A small spectrogram enhancement model, trained from scratch: widths [96, 192, 384], trained on notes from a synthesiser with random patches.
Rows from block 3, named by matrix and row number. Rows with one number belong to one channel. Each number is 50 + 12 x the weight over its row's rms, rounded and kept within 0 to 99. All counts start at 0. After the name is the row's rms in percent of the matrix's.
# convs0: first 3x3 conv (model.enc.1.1.convs.0.weight, 192x192x3x3), inputs 30-44, a 3x3 kernel for each
# convs1: second 3x3 conv (model.enc.1.1.convs.1.weight, 192x192x3x3, transposed), outputs 30-44, a 3x3 kernel for each
convs0.137 101:38 40 48 46 54 62 53 61 75 53 54 57 45 49 53 44 44 53 39 43 53 41 46 54 34 39 45 68 55 54 72 57 52 73 62 55 62 54 44 58 59 45 54 57 51 63 48 40 59 45 36 58 47 39 56 67 71 61 70 79 61 74 84 53 40 27 52 42 33 55 48 41 44 40 33 40 42 35 48 53 43 46 54 55 41 44 41 37 43 40 46 54 64 50 61 65 54 62 60 61 58 56 62 60 61 63 59 60 43 47 49 49 49 49 49 48 48 50 54 47 51 50 48 53 50 47 45 43 31 48 51 36 49 49 39
convs1.137 098:59 63 71 49 49 61 52 53 59 38 36 24 40 43 30 51 51 40 60 61 63 57 61 60 50 54 55 62 60 53 66 59 51 67 59 53 60 51 51 62 52 49 64 54 52 76 62 34 72 55 24 65 47 23 49 55 65 47 52 59 47 52 56 60 35 09 67 42 14 75 49 29 54 40 25 55 42 26 52 41 32 45 34 26 50 45 32 54 49 41 43 55 68 46 54 72 48 50 64 49 43 33 52 46 38 48 42 33 78 72 42 71 61 29 57 50 22 42 55 44 49 61 50 47 57 50 58 56 38 59 55 35 58 52 33
convs0.138 103:52 48 44 33 30 32 37 30 35 43 58 59 67 59 59 55 56 62 70 65 63 59 50 52 54 49 56 53 55 54 41 38 39 41 34 35 43 53 64 66 65 62 79 77 67 27 31 45 41 41 41 61 53 44 51 48 44 63 64 62 60 61 56 55 43 44 39 41 44 46 47 43 48 46 51 58 49 49 66 51 46 81 70 71 32 43 48 48 52 54 56 65 52 40 52 38 46 55 55 63 57 64 29 34 37 51 50 50 80 77 68 66 57 50 66 64 57 44 50 32 59 51 34 59 51 37 29 47 45 64 63 54 50 41 35
convs1.138 109:64 66 67 49 52 50 61 61 58 53 54 68 54 47 60 51 55 60 61 58 57 50 43 40 45 35 35 54 61 55 48 61 54 35 55 48 13 19 08 28 40 29 46 62 52 57 69 62 56 68 53 50 69 61 41 33 37 30 27 31 48 45 46 28 38 37 61 73 69 65 72 67 45 49 49 50 59 60 54 61 66 39 31 32 33 54 67 58 52 49 55 58 39 46 49 38 73 57 48 30 32 30 44 55 54 74 80 76 58 44 51 52 36 41 47 37 38 67 40 38 68 48 46 59 42 49 61 57 48 65 49 43 39 35 46
convs0.139 102:40 43 46 42 48 61 48 52 66 46 53 51 51 55 58 51 51 61 44 42 49 48 47 48 41 42 43 61 68 64 59 58 54 57 53 48 63 52 44 54 43 38 50 39 31 44 47 46 32 29 40 37 34 48 39 48 58 42 59 76 50 66 77 48 42 38 35 28 22 47 40 40 61 62 53 44 46 39 44 51 54 57 64 58 62 50 44 52 39 42 57 54 49 51 54 61 49 60 64 51 42 42 48 38 40 51 43 47 33 49 52 38 50 59 36 45 55 68 56 48 52 40 43 46 42 49 57 43 50 48 42 54 46 43 57
convs1.139 099:33 43 64 30 35 49 37 42 55 39 42 26 43 42 27 45 49 32 48 47 48 56 52 53 64 57 58 50 47 46 57 51 52 54 57 59 66 66 58 68 67 57 69 71 62 63 43 26 70 54 39 69 59 48 33 34 41 28 28 33 33 32 34 66 48 21 73 54 32 66 48 28 63 53 40 62 57 46 66 55 49 47 44 32 53 51 47 52 49 48 48 56 75 39 51 59 48 55 50 42 41 39 52 51 49 43 44 44 73 74 56 53 51 35 50 47 25 68 74 76 62 63 60 61 52 53 69 61 58 62 61 51 62 49 43
convs0.140 100:46 56 67 24 35 42 45 59 67 67 57 54 49 44 41 55 59 59 48 43 39 60 59 52 57 51 43 50 43 46 50 44 50 50 49 50 75 40 40 65 36 41 66 43 55 46 35 29 52 45 38 41 37 32 38 55 70 35 53 62 40 58 65 45 39 41 53 50 49 49 44 42 64 49 34 63 53 36 66 49 28 60 47 38 60 52 36 63 57 45 63 63 61 61 60 57 68 67 64 45 48 48 51 55 55 50 52 55 45 51 57 46 53 60 54 64 71 65 61 57 61 60 60 63 55 59 39 35 48 45 37 51 39 36 54
convs1.140 091:48 42 54 58 49 60 52 41 56 51 50 35 57 59 43 52 52 36 58 52 57 46 40 46 67 59 62 42 46 34 48 56 48 65 77 60 55 57 54 68 66 63 65 65 58 60 50 36 57 45 31 78 59 41 35 47 60 41 51 60 29 41 54 72 46 33 63 37 23 84 58 48 58 31 25 60 39 25 61 34 33 54 39 39 52 37 31 56 53 55 22 52 56 37 63 63 36 58 61 52 39 42 53 33 37 61 43 48 55 54 38 65 59 47 69 59 44 47 53 37 42 51 37 53 52 36 56 49 35 51 48 33 64 49 30
convs0.141 101:71 65 66 34 33 43 34 34 46 31 30 40 40 35 39 60 59 62 35 41 49 41 41 51 41 36 38 38 48 59 42 51 61 43 56 61 32 41 61 39 56 69 40 59 69 40 56 57 37 53 53 45 63 64 63 58 44 65 56 50 53 51 46 48 52 41 43 48 45 38 56 68 41 56 54 36 48 43 40 53 46 63 61 60 47 39 51 49 41 53 56 54 62 60 58 54 49 45 43 41 37 31 39 45 47 46 55 63 45 50 55 49 47 48 43 45 36 51 57 64 53 51 60 49 45 48 36 50 57 33 52 61 35 47 55
convs1.141 100:54 55 45 55 53 42 61 60 50 27 45 52 46 58 61 59 71 70 53 55 50 42 43 38 46 46 44 44 51 52 41 47 48 45 48 53 41 33 25 72 70 63 65 70 56 71 51 45 62 44 46 69 60 68 46 41 42 49 43 40 61 52 47 36 32 31 64 58 56 60 55 55 49 50 52 56 58 67 65 63 81 24 45 46 39 56 53 46 59 61 69 46 50 59 52 56 58 49 49 45 38 39 59 49 43 67 51 29 61 55 48 48 49 45 49 54 53 38 37 56 41 51 65 41 49 68 61 55 56 52 55 63 54 56 68
convs0.142 099:53 47 37 55 50 37 54 43 38 40 43 65 34 36 65 40 36 70 40 32 12 42 32 17 41 31 20 60 32 49 55 29 49 52 25 45 64 57 56 58 45 48 49 36 42 65 31 67 63 34 72 59 35 70 53 62 46 43 50 32 39 42 26 40 48 47 50 52 44 46 51 39 38 41 61 42 41 65 41 43 70 24 37 58 33 46 60 32 46 66 48 57 61 49 58 66 47 57 65 52 56 43 66 62 53 65 62 51 44 59 47 38 53 48 25 39 38 43 69 73 51 71 77 46 65 72 54 60 47 56 59 48 49 59 52
convs1.142 093:64 44 44 59 44 40 54 37 34 45 79 74 39 73 71 31 59 62 53 59 63 46 58 62 51 57 68 56 46 35 61 47 37 61 50 42 50 56 58 37 34 35 20 11 15 43 62 54 43 61 55 48 64 61 79 68 66 63 61 53 52 47 32 54 59 61 45 59 61 31 52 61 42 52 69 45 54 79 46 54 83 60 61 69 37 46 55 17 38 54 64 57 70 63 38 58 61 27 50 74 68 60 58 51 38 43 38 28 57 53 58 54 57 53 57 55 47 41 45 53 44 43 60 48 40 61 34 55 60 47 51 60 54 51 61
convs0.143 103:36 46 51 50 60 60 56 68 66 37 34 35 45 48 41 45 56 43 70 70 65 68 60 52 74 58 48 72 59 47 67 56 49 57 55 57 59 50 41 49 40 39 30 24 35 67 44 45 55 48 55 35 55 72 37 47 48 31 39 37 34 38 32 35 24 18 52 40 45 61 55 61 54 48 45 52 47 49 50 57 62 37 34 36 45 39 37 53 50 43 67 67 72 61 59 60 68 58 52 52 48 58 65 63 70 56 54 60 52 58 64 31 40 46 34 41 42 51 38 58 51 43 51 56 50 47 58 53 58 58 53 56 55 54 60
convs1.143 115:49 56 61 42 44 48 37 36 36 67 63 59 61 58 54 51 50 48 57 55 58 42 36 40 29 22 26 46 56 64 47 49 52 50 45 46 69 63 60 68 58 57 61 40 30 47 47 48 49 40 34 57 38 26 52 54 56 59 61 66 42 45 51 53 46 45 50 42 35 56 41 29 39 35 36 39 33 33 48 39 41 72 62 55 64 55 44 60 51 43 61 52 65 52 43 65 39 30 55 66 75 79 58 63 69 44 47 49 42 45 46 40 40 37 37 30 20 52 46 46 49 51 50 44 57 56 47 37 34 45 42 41 47 53 54
convs0.144 099:26 31 43 35 42 53 55 59 75 43 49 49 46 51 53 63 52 48 39 36 38 69 61 65 65 60 65 48 46 47 51 43 40 51 42 43 50 39 44 47 35 37 44 35 32 43 48 57 40 34 46 47 44 58 33 38 50 38 48 70 47 60 68 47 51 40 36 32 22 31 28 17 63 62 60 48 46 43 67 60 57 41 57 46 50 53 40 41 37 31 43 28 43 30 23 40 33 39 53 59 55 56 42 35 33 19 19 23 29 39 44 42 56 73 45 57 75 57 44 35 36 34 29 48 41 44 51 44 48 38 36 37 52 52 61
convs1.144 097:41 51 60 43 52 60 50 53 62 55 51 38 56 51 37 57 57 47 35 23 19 57 44 43 60 53 54 34 40 37 47 53 60 51 61 68 58 50 44 55 50 48 67 65 62 54 57 50 67 69 65 64 65 63 25 37 40 40 51 54 34 44 47 62 52 42 63 48 40 63 46 41 63 53 45 68 56 45 80 65 54 53 52 48 52 48 53 55 46 54 54 23 45 58 40 33 69 53 31 50 56 56 49 49 47 46 44 48 31 47 49 28 40 44 30 38 40 78 53 57 75 50 52 74 32 37 78 45 49 75 52 50 75 46 36
convs0.145 100:45 46 47 48 48 46 47 45 48 56 52 57 60 58 65 63 59 62 46 57 52 49 63 59 42 51 45 22 24 31 30 29 38 34 33 42 27 29 36 35 38 52 40 43 57 34 31 23 40 36 30 43 37 37 51 48 56 49 52 62 51 53 64 52 53 59 56 54 59 58 52 56 33 35 39 41 44 44 48 49 50 57 58 57 60 61 56 57 62 59 57 57 61 65 63 62 68 67 65 35 41 44 43 46 51 45 50 54 61 52 49 62 53 53 59 50 56 49 59 58 57 71 68 57 71 65 37 43 46 44 50 56 44 54 58
convs1.145 084:49 48 53 59 58 62 58 62 67 54 56 47 53 53 46 54 59 48 29 41 43 24 32 39 40 50 51 41 50 53 45 54 60 56 63 75 59 53 47 64 59 51 68 60 57 64 57 54 62 59 55 70 61 61 25 32 31 23 27 27 21 27 33 57 53 44 54 53 47 53 51 51 59 51 34 66 59 39 64 54 35 42 46 38 35 46 42 27 41 40 42 41 52 52 50 55 50 53 61 70 54 49 66 52 47 65 53 60 57 48 42 49 36 29 40 28 21 33 42 49 43 49 53 45 50 42 41 35 37 46 41 39 51 50 41
convs0.146 103:44 45 46 52 47 44 67 62 59 55 56 60 49 46 55 41 41 52 58 51 50 50 45 46 42 35 34 50 41 39 55 46 39 62 51 43 65 62 51 52 47 40 40 34 26 51 52 57 43 43 45 35 33 37 21 29 29 23 33 36 23 34 39 57 56 50 49 47 41 52 50 43 59 64 62 45 49 50 37 45 47 61 65 67 48 54 58 38 45 48 53 60 53 54 61 57 50 54 49 58 55 51 55 56 54 64 61 60 39 38 31 48 39 30 43 32 24 50 54 56 49 50 50 44 41 41 46 51 48 43 47 42 37 38 32
convs1.146 094:64 65 63 65 66 63 63 69 66 41 41 49 45 44 53 45 42 49 57 55 52 56 56 53 60 56 52 54 51 45 61 56 51 61 56 53 49 54 56 41 45 48 31 34 37 50 51 43 42 49 44 35 43 45 68 70 72 66 65 68 67 62 59 50 50 47 43 43 43 34 32 30 46 43 48 38 38 47 32 32 43 41 40 46 40 37 39 42 39 38 44 47 65 37 37 54 27 23 44 44 54 55 32 43 42 25 33 32 78 70 62 73 72 64 64 65 55 44 47 46 38 38 42 36 36 36 48 54 54 49 53 56 44 48 50
convs0.147 096:41 36 36 57 52 50 72 68 59 46 44 34 43 39 36 32 34 31 57 51 46 44 40 41 27 27 33 70 48 41 74 53 42 82 60 49 80 59 47 77 54 46 78 58 48 65 47 39 63 44 41 60 44 40 12 26 37 11 26 37 15 31 39 50 47 51 54 46 48 55 47 49 69 59 47 61 51 41 55 47 36 46 54 42 42 53 44 28 42 42 65 54 37 67 55 41 69 59 41 62 58 56 61 56 52 67 61 61 47 52 54 42 50 52 36 40 46 61 47 46 62 45 41 61 42 39 63 54 51 61 54 51 61 56 52
convs1.147 083:53 45 42 48 47 48 57 56 61 67 65 65 53 51 55 46 42 45 52 55 53 49 48 43 54 52 42 46 39 25 49 43 31 54 52 40 31 41 47 21 35 39 19 34 41 26 46 48 23 47 54 23 45 55 62 62 64 57 57 64 50 52 54 52 54 59 49 51 57 51 54 52 45 61 59 40 58 60 37 51 52 72 57 60 64 49 53 57 41 42 62 57 59 60 61 55 62 55 53 42 46 56 36 49 60 28 45 55 36 46 53 39 50 55 51 63 67 67 56 55 61 51 45 57 43 47 50 51 53 48 49 45 51 47 43
convs0.148 099:62 56 52 61 56 49 61 54 49 50 54 54 43 47 40 36 34 33 46 41 43 40 42 48 38 46 64 30 34 34 30 32 30 35 40 37 41 39 44 45 41 43 46 43 46 63 52 52 58 50 44 60 52 43 57 54 57 61 59 59 67 67 64 64 67 74 61 63 68 52 52 49 49 48 51 49 45 45 53 48 47 49 54 61 45 42 50 36 28 37 59 51 27 59 53 36 59 57 46 50 52 57 47 48 46 42 43 37 55 57 53 58 63 62 55 65 68 55 54 48 52 48 49 46 46 55 55 51 57 60 55 62 64 63 67
convs1.148 096:48 53 60 50 57 66 46 53 66 63 55 46 57 50 40 52 45 37 58 56 60 61 61 67 66 61 69 56 61 73 53 63 77 53 61 80 51 54 66 47 54 67 50 58 73 58 54 57 56 57 62 48 52 53 36 39 43 35 40 47 34 42 54 50 53 57 30 37 40 27 31 35 61 46 33 58 43 24 52 32 10 49 47 47 44 45 47 42 45 47 28 49 57 35 48 47 43 55 54 60 61 63 57 59 65 54 58 71 61 60 59 56 57 56 56 52 47 59 60 53 60 50 44 66 48 41 43 45 45 46 42 35 54 40 29
convs0.149 098:40 39 47 52 47 53 21 20 34 44 45 56 47 49 58 48 50 59 46 51 53 42 43 39 49 48 44 34 36 62 42 45 69 39 45 67 50 47 50 48 50 57 42 45 56 33 37 54 32 41 60 36 41 56 54 57 46 53 59 52 41 48 45 39 55 58 28 44 51 36 56 65 33 50 55 35 51 56 39 52 54 49 61 64 48 50 62 59 57 66 53 44 58 54 49 62 57 52 64 44 48 45 40 45 50 43 50 55 44 51 52 40 48 44 28 35 31 45 54 59 45 53 62 51 53 60 49 48 65 46 51 72 53 52 68
convs1.149 092:72 57 49 65 50 44 90 73 64 47 65 58 38 56 55 40 56 55 48 57 51 54 67 58 47 57 54 62 47 37 59 47 42 65 58 59 62 62 70 55 49 56 53 50 56 65 44 38 62 46 41 61 52 47 46 54 66 30 36 44 39 37 37 58 52 53 65 68 74 35 43 54 38 34 46 38 35 48 38 38 54 43 52 54 40 59 65 20 43 49 44 34 56 43 29 51 56 39 54 73 62 57 85 67 63 67 49 49 59 52 56 59 56 54 58 50 52 13 39 55 16 36 54 23 30 54 24 32 41 30 37 39 34 39 40
convs0.150 102:58 65 65 63 65 62 60 57 56 61 57 60 61 47 43 53 35 30 33 34 30 45 46 45 27 30 35 48 49 59 51 53 53 55 54 47 52 56 52 51 55 53 52 59 53 57 56 69 60 57 55 62 53 34 42 43 45 36 35 41 29 31 41 51 52 51 52 51 50 63 61 59 50 57 62 49 55 57 45 48 44 53 54 60 45 44 47 31 24 26 78 76 72 66 69 66 45 48 42 50 58 58 54 59 60 64 69 71 47 48 49 39 42 46 24 28 34 56 67 69 46 49 51 36 30 28 61 61 65 55 59 59 44 53 51
convs1.150 105:53 54 59 49 50 58 38 44 55 55 47 36 53 44 36 57 48 40 62 54 50 69 61 58 73 67 62 45 36 37 44 36 36 41 36 30 59 59 56 48 47 45 42 43 40 34 27 32 39 33 35 32 27 29 49 56 61 53 59 69 66 68 72 61 45 37 46 37 29 38 30 25 50 47 43 49 42 37 43 37 29 69 58 51 62 52 42 50 39 28 54 57 63 57 59 64 55 56 64 42 47 50 36 39 43 20 25 25 58 59 63 60 59 66 59 62 66 46 58 54 47 46 44 48 42 39 36 42 40 52 47 40 52 44 39
convs0.151 100:25 25 46 35 46 70 29 32 56 51 53 55 56 54 50 47 48 47 62 61 79 56 55 67 68 66 72 57 56 60 53 50 51 50 47 49 52 50 39 50 47 32 52 48 33 62 57 51 59 51 49 61 55 51 45 52 53 54 59 61 55 63 62 37 39 23 28 34 22 34 36 18 47 48 53 53 51 51 56 52 53 51 44 44 54 36 42 59 39 49 24 32 21 21 25 24 18 22 19 36 35 43 30 33 40 22 25 34 55 54 51 49 50 47 48 53 43 45 33 24 37 28 19 33 26 22 57 70 36 52 62 30 48 55 28
convs1.151 100:48 53 71 33 38 63 33 33 58 55 54 35 53 47 27 49 44 22 53 39 48 40 24 37 31 14 29 57 60 65 40 42 50 32 36 46 53 51 51 54 54 56 59 54 67 52 52 30 45 48 28 39 45 30 50 42 45 51 43 47 52 41 43 69 63 55 63 55 47 65 60 52 49 50 52 51 49 51 55 43 51 48 38 36 51 40 37 63 51 50 56 47 54 38 39 43 42 39 37 48 54 40 39 44 33 50 60 51 36 51 40 31 50 41 23 50 37 58 53 58 57 49 51 52 47 51 59 51 47 58 52 45 42 37 34
convs0.152 098:64 64 66 61 60 59 52 50 44 59 45 50 59 52 56 59 54 62 51 46 35 42 40 31 41 36 29 49 43 53 43 39 47 39 34 45 51 58 58 50 59 58 54 57 55 45 48 54 45 49 55 44 47 54 56 50 44 60 52 44 61 52 47 65 60 54 54 50 47 51 45 44 47 45 49 45 41 47 40 38 48 39 40 41 44 43 44 47 44 46 50 50 53 47 51 52 46 49 49 49 51 47 46 48 47 52 55 54 68 60 59 65 55 54 61 52 50 54 56 62 52 57 65 48 54 61 42 48 49 44 50 50 43 50 49
convs1.152 092:49 42 36 43 39 33 35 30 25 58 59 59 56 59 56 55 52 55 54 57 59 42 47 49 36 42 46 75 60 52 74 61 49 74 61 50 57 55 49 52 46 42 49 43 36 42 47 59 41 49 57 42 49 63 65 52 43 58 44 30 51 35 21 44 53 67 39 53 65 34 45 58 36 47 59 36 51 63 39 58 68 48 53 54 39 46 47 38 42 43 51 55 58 52 51 61 47 51 62 54 54 55 39 45 46 34 39 42 33 35 43 23 29 32 15 23 28 26 25 42 30 31 48 37 43 56 63 57 60 55 50 59 49 53 66
convs0.153 097:68 61 54 64 62 55 58 52 44 51 57 47 52 63 59 48 65 67 58 47 37 53 45 31 52 45 28 41 34 57 38 35 56 33 33 54 49 55 43 49 55 44 47 48 40 36 45 63 40 50 65 43 47 64 46 49 44 50 55 46 45 46 41 66 64 70 55 55 59 54 52 60 49 48 52 47 48 51 49 49 52 45 53 51 42 52 49 49 53 51 48 53 55 49 55 57 52 58 61 52 55 49 48 50 49 57 59 60 81 66 59 74 63 55 64 59 52 62 67 68 62 68 73 61 65 64 45 42 49 49 44 49 49 44 46
convs1.153 092:55 46 39 53 44 36 53 41 33 49 57 63 46 48 58 40 39 48 55 55 58 45 48 48 39 46 51 73 55 45 74 60 48 75 62 50 65 61 57 61 56 47 58 48 36 35 46 52 41 54 59 46 54 63 72 58 49 60 41 32 56 29 18 43 52 57 40 55 64 27 39 51 41 51 59 37 54 62 35 54 66 35 43 42 25 36 40 24 30 33 58 59 58 47 54 51 38 46 47 51 55 50 45 48 45 39 39 41 52 52 50 45 45 41 41 44 41 21 26 41 21 27 42 23 36 45 70 54 56 62 50 54 49 49 52
convs0.154 100:63 54 35 67 47 46 59 36 44 61 57 51 54 40 60 45 35 64 29 41 55 26 48 49 40 58 48 50 56 61 57 50 45 63 39 29 71 40 50 61 37 42 46 50 42 41 72 65 52 50 46 53 23 26 63 63 30 41 49 34 37 44 46 51 60 54 51 52 32 55 47 22 46 51 63 47 42 61 43 35 58 56 84 35 45 63 45 39 39 39 75 30 78 59 45 49 37 54 24 65 55 48 64 48 36 72 54 40 48 48 41 49 46 43 53 45 52 89 56 50 67 55 47 42 59 49 67 50 50 49 53 48 34 53 40
convs1.154 120:50 63 46 48 52 42 41 38 39 41 51 46 48 51 41 56 49 37 57 36 26 54 45 38 57 45 44 53 64 50 40 55 61 37 44 65 54 43 58 67 48 56 66 48 59 60 55 40 51 49 54 48 46 56 31 70 68 55 73 73 65 73 68 67 70 38 54 62 47 45 52 52 62 43 49 57 46 46 51 47 43 56 76 59 62 55 47 52 36 31 81 17 50 68 47 45 64 65 50 55 64 63 58 61 56 46 47 34 30 61 50 35 58 61 46 61 71 40 40 70 52 46 48 60 56 45 60 29 64 51 40 51 55 48 46
convs0.155 102:72 61 57 63 57 46 65 61 46 62 72 66 56 61 52 34 41 37 51 54 34 41 44 30 60 65 58 50 51 45 45 49 40 42 46 40 41 50 48 52 62 61 53 55 48 41 52 29 45 50 33 54 54 30 58 48 47 64 55 59 75 68 70 39 40 52 58 57 62 44 40 36 51 50 45 40 37 34 42 40 33 38 40 27 54 60 46 43 66 58 38 47 38 38 45 41 40 50 44 38 44 54 47 54 54 54 50 40 59 70 58 50 60 51 60 71 67 47 42 20 47 40 22 50 36 25 47 43 44 47 38 39 50 47 40
convs1.155 104:61 66 61 42 46 39 39 49 43 44 37 44 53 46 51 52 56 63 44 59 41 37 49 31 42 58 31 51 62 80 50 57 75 62 62 68 37 52 34 49 61 47 58 74 60 61 60 82 57 56 71 66 55 58 33 30 35 36 39 40 40 47 58 50 41 46 52 42 41 79 63 61 53 42 38 62 55 48 65 62 52 18 28 25 33 49 35 41 57 44 49 55 35 52 48 34 45 47 47 54 44 38 53 51 62 58 63 87 53 36 51 49 28 39 49 24 28 57 50 35 54 43 42 63 55 53 58 59 44 56 54 43 51 53 37
convs0.156 099:38 41 48 44 50 57 34 38 41 43 47 58 44 47 55 45 44 46 24 28 32 27 25 23 19 17 20 43 36 48 46 42 50 45 39 47 38 53 64 43 58 64 48 62 66 37 43 64 47 53 71 50 54 67 50 53 54 38 37 37 18 18 23 42 45 49 44 53 59 47 53 61 42 48 58 39 45 57 33 37 48 49 54 46 53 59 56 50 51 54 69 65 53 63 59 44 47 47 20 33 43 48 44 53 61 53 57 66 51 55 61 44 49 46 17 23 25 49 72 65 48 68 54 48 58 43 37 53 61 35 50 57 32 49 55
convs1.156 088:65 56 46 60 54 46 71 67 62 46 54 57 44 51 56 47 54 56 65 65 59 73 72 66 73 75 72 50 45 41 49 46 38 49 49 42 52 50 58 41 42 45 45 44 46 51 53 55 44 52 45 33 42 37 71 72 70 70 68 67 72 63 59 51 49 51 48 54 56 43 49 55 51 54 56 47 51 54 37 46 52 61 65 65 39 49 49 31 45 44 63 44 53 59 38 51 59 43 57 66 63 63 43 38 39 45 31 31 64 60 54 77 76 71 73 73 76 37 35 55 34 28 56 19 11 41 51 45 48 56 44 49 42 39 42
convs0.157 103:56 66 54 62 51 42 51 46 48 58 67 59 41 49 48 68 78 86 46 37 42 41 42 42 61 62 58 43 46 64 45 46 54 45 43 50 65 54 51 57 46 39 44 46 57 68 68 65 68 61 47 52 40 28 80 64 44 60 54 52 43 43 43 48 53 52 52 54 38 52 51 49 52 55 56 65 64 56 50 54 52 34 56 45 57 72 71 44 48 55 54 37 52 58 51 59 61 60 63 61 55 48 62 59 46 59 51 45 47 38 38 61 49 49 76 65 68 69 67 58 59 54 55 58 57 69 63 56 55 54 52 55 45 45 48
convs1.157 114:61 68 69 67 68 59 68 68 61 37 45 46 56 58 57 55 50 54 59 52 49 57 52 51 42 40 41 52 60 52 51 64 60 38 60 66 37 54 59 44 54 58 28 39 47 61 48 35 55 59 53 53 58 53 34 54 56 32 43 44 40 41 39 65 50 26 60 51 37 52 54 45 54 32 37 49 37 39 56 43 43 50 62 57 55 54 59 41 51 53 54 41 53 41 34 39 45 37 32 44 58 61 54 51 54 45 44 52 55 52 47 38 39 39 43 42 46 28 38 52 40 33 48 49 37 59 44 32 39 41 33 42 62 43 50
convs0.158 095:48 55 55 49 53 53 54 59 61 53 48 52 56 52 55 64 52 58 48 55 60 53 63 62 49 56 66 24 26 31 28 31 34 31 35 39 34 33 35 33 36 41 37 42 50 42 36 27 46 42 33 49 40 35 48 54 68 52 57 75 62 68 78 57 55 57 60 57 55 55 48 46 38 43 35 47 53 45 50 55 47 53 46 45 58 53 51 56 52 53 64 53 67 65 58 70 65 60 67 44 48 48 46 48 49 40 46 47 66 60 59 70 61 64 69 65 70 57 63 61 59 68 66 62 73 67 40 43 54 46 52 63 51 62 65
convs1.158 088:42 49 63 43 54 71 41 50 65 64 58 46 59 53 38 58 51 36 40 46 53 34 41 49 39 45 55 48 56 62 50 62 70 54 67 78 51 47 44 53 52 50 55 53 54 68 62 56 66 58 56 71 69 64 15 16 20 15 16 22 16 19 23 60 59 50 54 50 42 51 49 47 70 59 38 73 60 37 72 61 37 51 49 37 45 42 37 42 43 40 51 43 63 55 50 66 50 49 62 63 57 57 60 51 50 55 48 54 42 41 44 28 27 35 18 17 22 50 54 58 55 56 55 63 59 50 56 43 41 56 47 40 64 53 44
convs0.159 101:70 76 73 71 67 72 53 54 59 66 63 54 64 58 55 54 47 41 42 41 43 29 27 34 43 42 52 38 41 46 51 50 51 53 55 52 55 59 58 58 57 58 63 65 67 42 37 47 59 52 54 50 46 46 46 49 54 35 34 38 39 37 40 26 25 16 66 66 64 63 62 60 62 52 51 61 50 52 55 43 45 54 48 46 48 44 40 51 46 37 69 60 66 64 57 54 39 33 23 28 29 26 59 61 64 47 49 50 51 52 46 39 40 32 36 37 38 55 55 59 41 42 42 34 34 32 60 57 54 47 53 49 35 48 44
convs1.159 108:42 45 44 19 17 21 37 41 44 56 49 35 50 44 34 46 43 32 41 38 37 75 71 72 65 59 61 46 42 44 52 47 46 54 47 47 50 46 46 48 45 43 46 46 50 60 51 56 51 40 37 53 41 40 49 53 49 66 70 69 64 63 65 39 24 13 49 40 31 60 55 50 73 65 60 67 59 52 56 48 46 62 56 49 59 49 38 39 42 39 62 50 57 47 49 60 50 63 68 51 48 50 39 32 36 13 15 10 37 44 39 61 64 55 53 51 45 54 59 64 59 64 59 59 60 51 45 42 43 44 43 36 43 41 32
convs0.160 104:68 61 46 34 29 22 36 32 33 45 46 38 49 44 52 56 59 66 65 70 73 47 47 53 65 61 62 48 50 48 43 45 36 42 44 34 50 57 52 63 62 60 59 62 58 40 36 34 47 42 34 55 53 45 62 57 49 69 62 59 68 57 50 29 27 29 46 43 42 51 51 48 39 40 40 50 46 49 55 48 51 44 45 58 45 51 55 59 69 73 61 68 66 62 64 56 60 63 52 27 29 29 47 47 43 52 53 51 72 74 70 62 62 59 64 61 63 67 56 51 63 50 41 66 51 41 50 49 48 52 47 46 50 45 37
convs1.160 109:65 65 59 46 46 42 63 62 53 54 47 56 53 55 64 45 47 61 43 42 35 48 49 39 31 35 25 46 58 61 43 51 52 40 48 51 24 28 14 55 59 51 73 83 79 64 64 68 57 53 49 57 58 62 40 39 46 36 42 55 50 53 61 33 27 28 58 53 55 64 63 63 63 56 50 63 57 51 64 65 59 34 32 32 41 46 51 44 52 55 57 61 47 54 61 59 51 54 56 37 29 28 49 43 44 62 56 50 51 41 44 54 36 35 47 31 37 61 53 45 71 60 58 76 69 71 56 68 60 57 68 58 50 62 59
convs0.161 099:48 47 50 47 46 48 40 35 39 67 67 68 61 60 51 63 53 47 43 45 41 60 64 60 40 49 53 40 32 41 40 38 42 45 43 44 61 51 46 64 61 59 68 71 70 48 49 59 46 49 53 45 49 42 48 41 40 50 45 49 49 50 57 53 54 50 47 45 43 36 36 34 57 58 67 49 52 58 48 54 59 55 71 74 46 48 51 31 27 26 49 54 50 34 40 39 23 33 34 56 60 61 52 53 58 45 48 52 37 39 44 41 47 55 40 45 60 58 59 60 49 48 46 39 35 33 52 44 48 47 40 51 39 41 52
convs1.161 119:55 57 61 53 56 62 41 49 59 63 56 45 62 54 42 62 54 41 46 35 28 45 37 32 50 41 35 40 33 34 42 34 33 41 35 31 66 65 60 63 60 56 57 54 50 41 33 34 48 41 40 43 37 32 53 58 62 55 61 66 61 65 73 68 53 44 64 50 38 60 50 40 42 38 33 50 42 36 46 38 29 68 60 54 68 58 49 61 52 42 50 58 64 46 50 61 45 50 60 52 54 56 52 51 55 47 49 54 59 60 61 51 52 52 61 57 55 48 49 45 46 39 35 41 31 27 46 46 38 49 44 36 44 34 25
convs0.162 100:55 56 55 28 31 29 48 53 48 48 46 33 42 40 33 43 39 29 54 55 61 54 51 52 41 40 42 54 51 47 47 45 43 48 48 47 38 41 43 45 50 51 49 52 53 35 36 36 33 38 39 34 43 44 57 56 61 56 59 62 67 75 81 58 55 54 45 45 45 31 31 32 55 56 52 57 60 57 61 62 63 62 56 53 68 61 53 64 56 51 47 49 37 50 45 39 53 44 42 67 64 66 46 44 44 44 42 36 65 65 65 55 53 54 49 47 50 50 43 36 44 43 41 30 34 35 42 41 49 52 53 61 47 53 66
convs1.162 109:45 42 43 48 47 47 39 37 37 46 41 39 43 42 44 36 33 35 63 64 64 51 54 53 53 52 52 71 68 67 65 64 63 58 58 58 48 49 56 48 48 56 60 61 65 60 58 57 60 56 50 60 53 49 41 38 38 42 41 40 35 36 41 69 66 61 53 48 45 69 62 57 38 35 34 38 34 32 36 32 32 47 45 46 37 32 30 47 45 49 51 57 57 62 61 58 56 58 55 62 64 66 65 67 68 82 81 86 65 60 55 63 56 49 59 50 39 59 54 51 59 53 45 44 35 29 54 49 47 53 46 44 34 30 22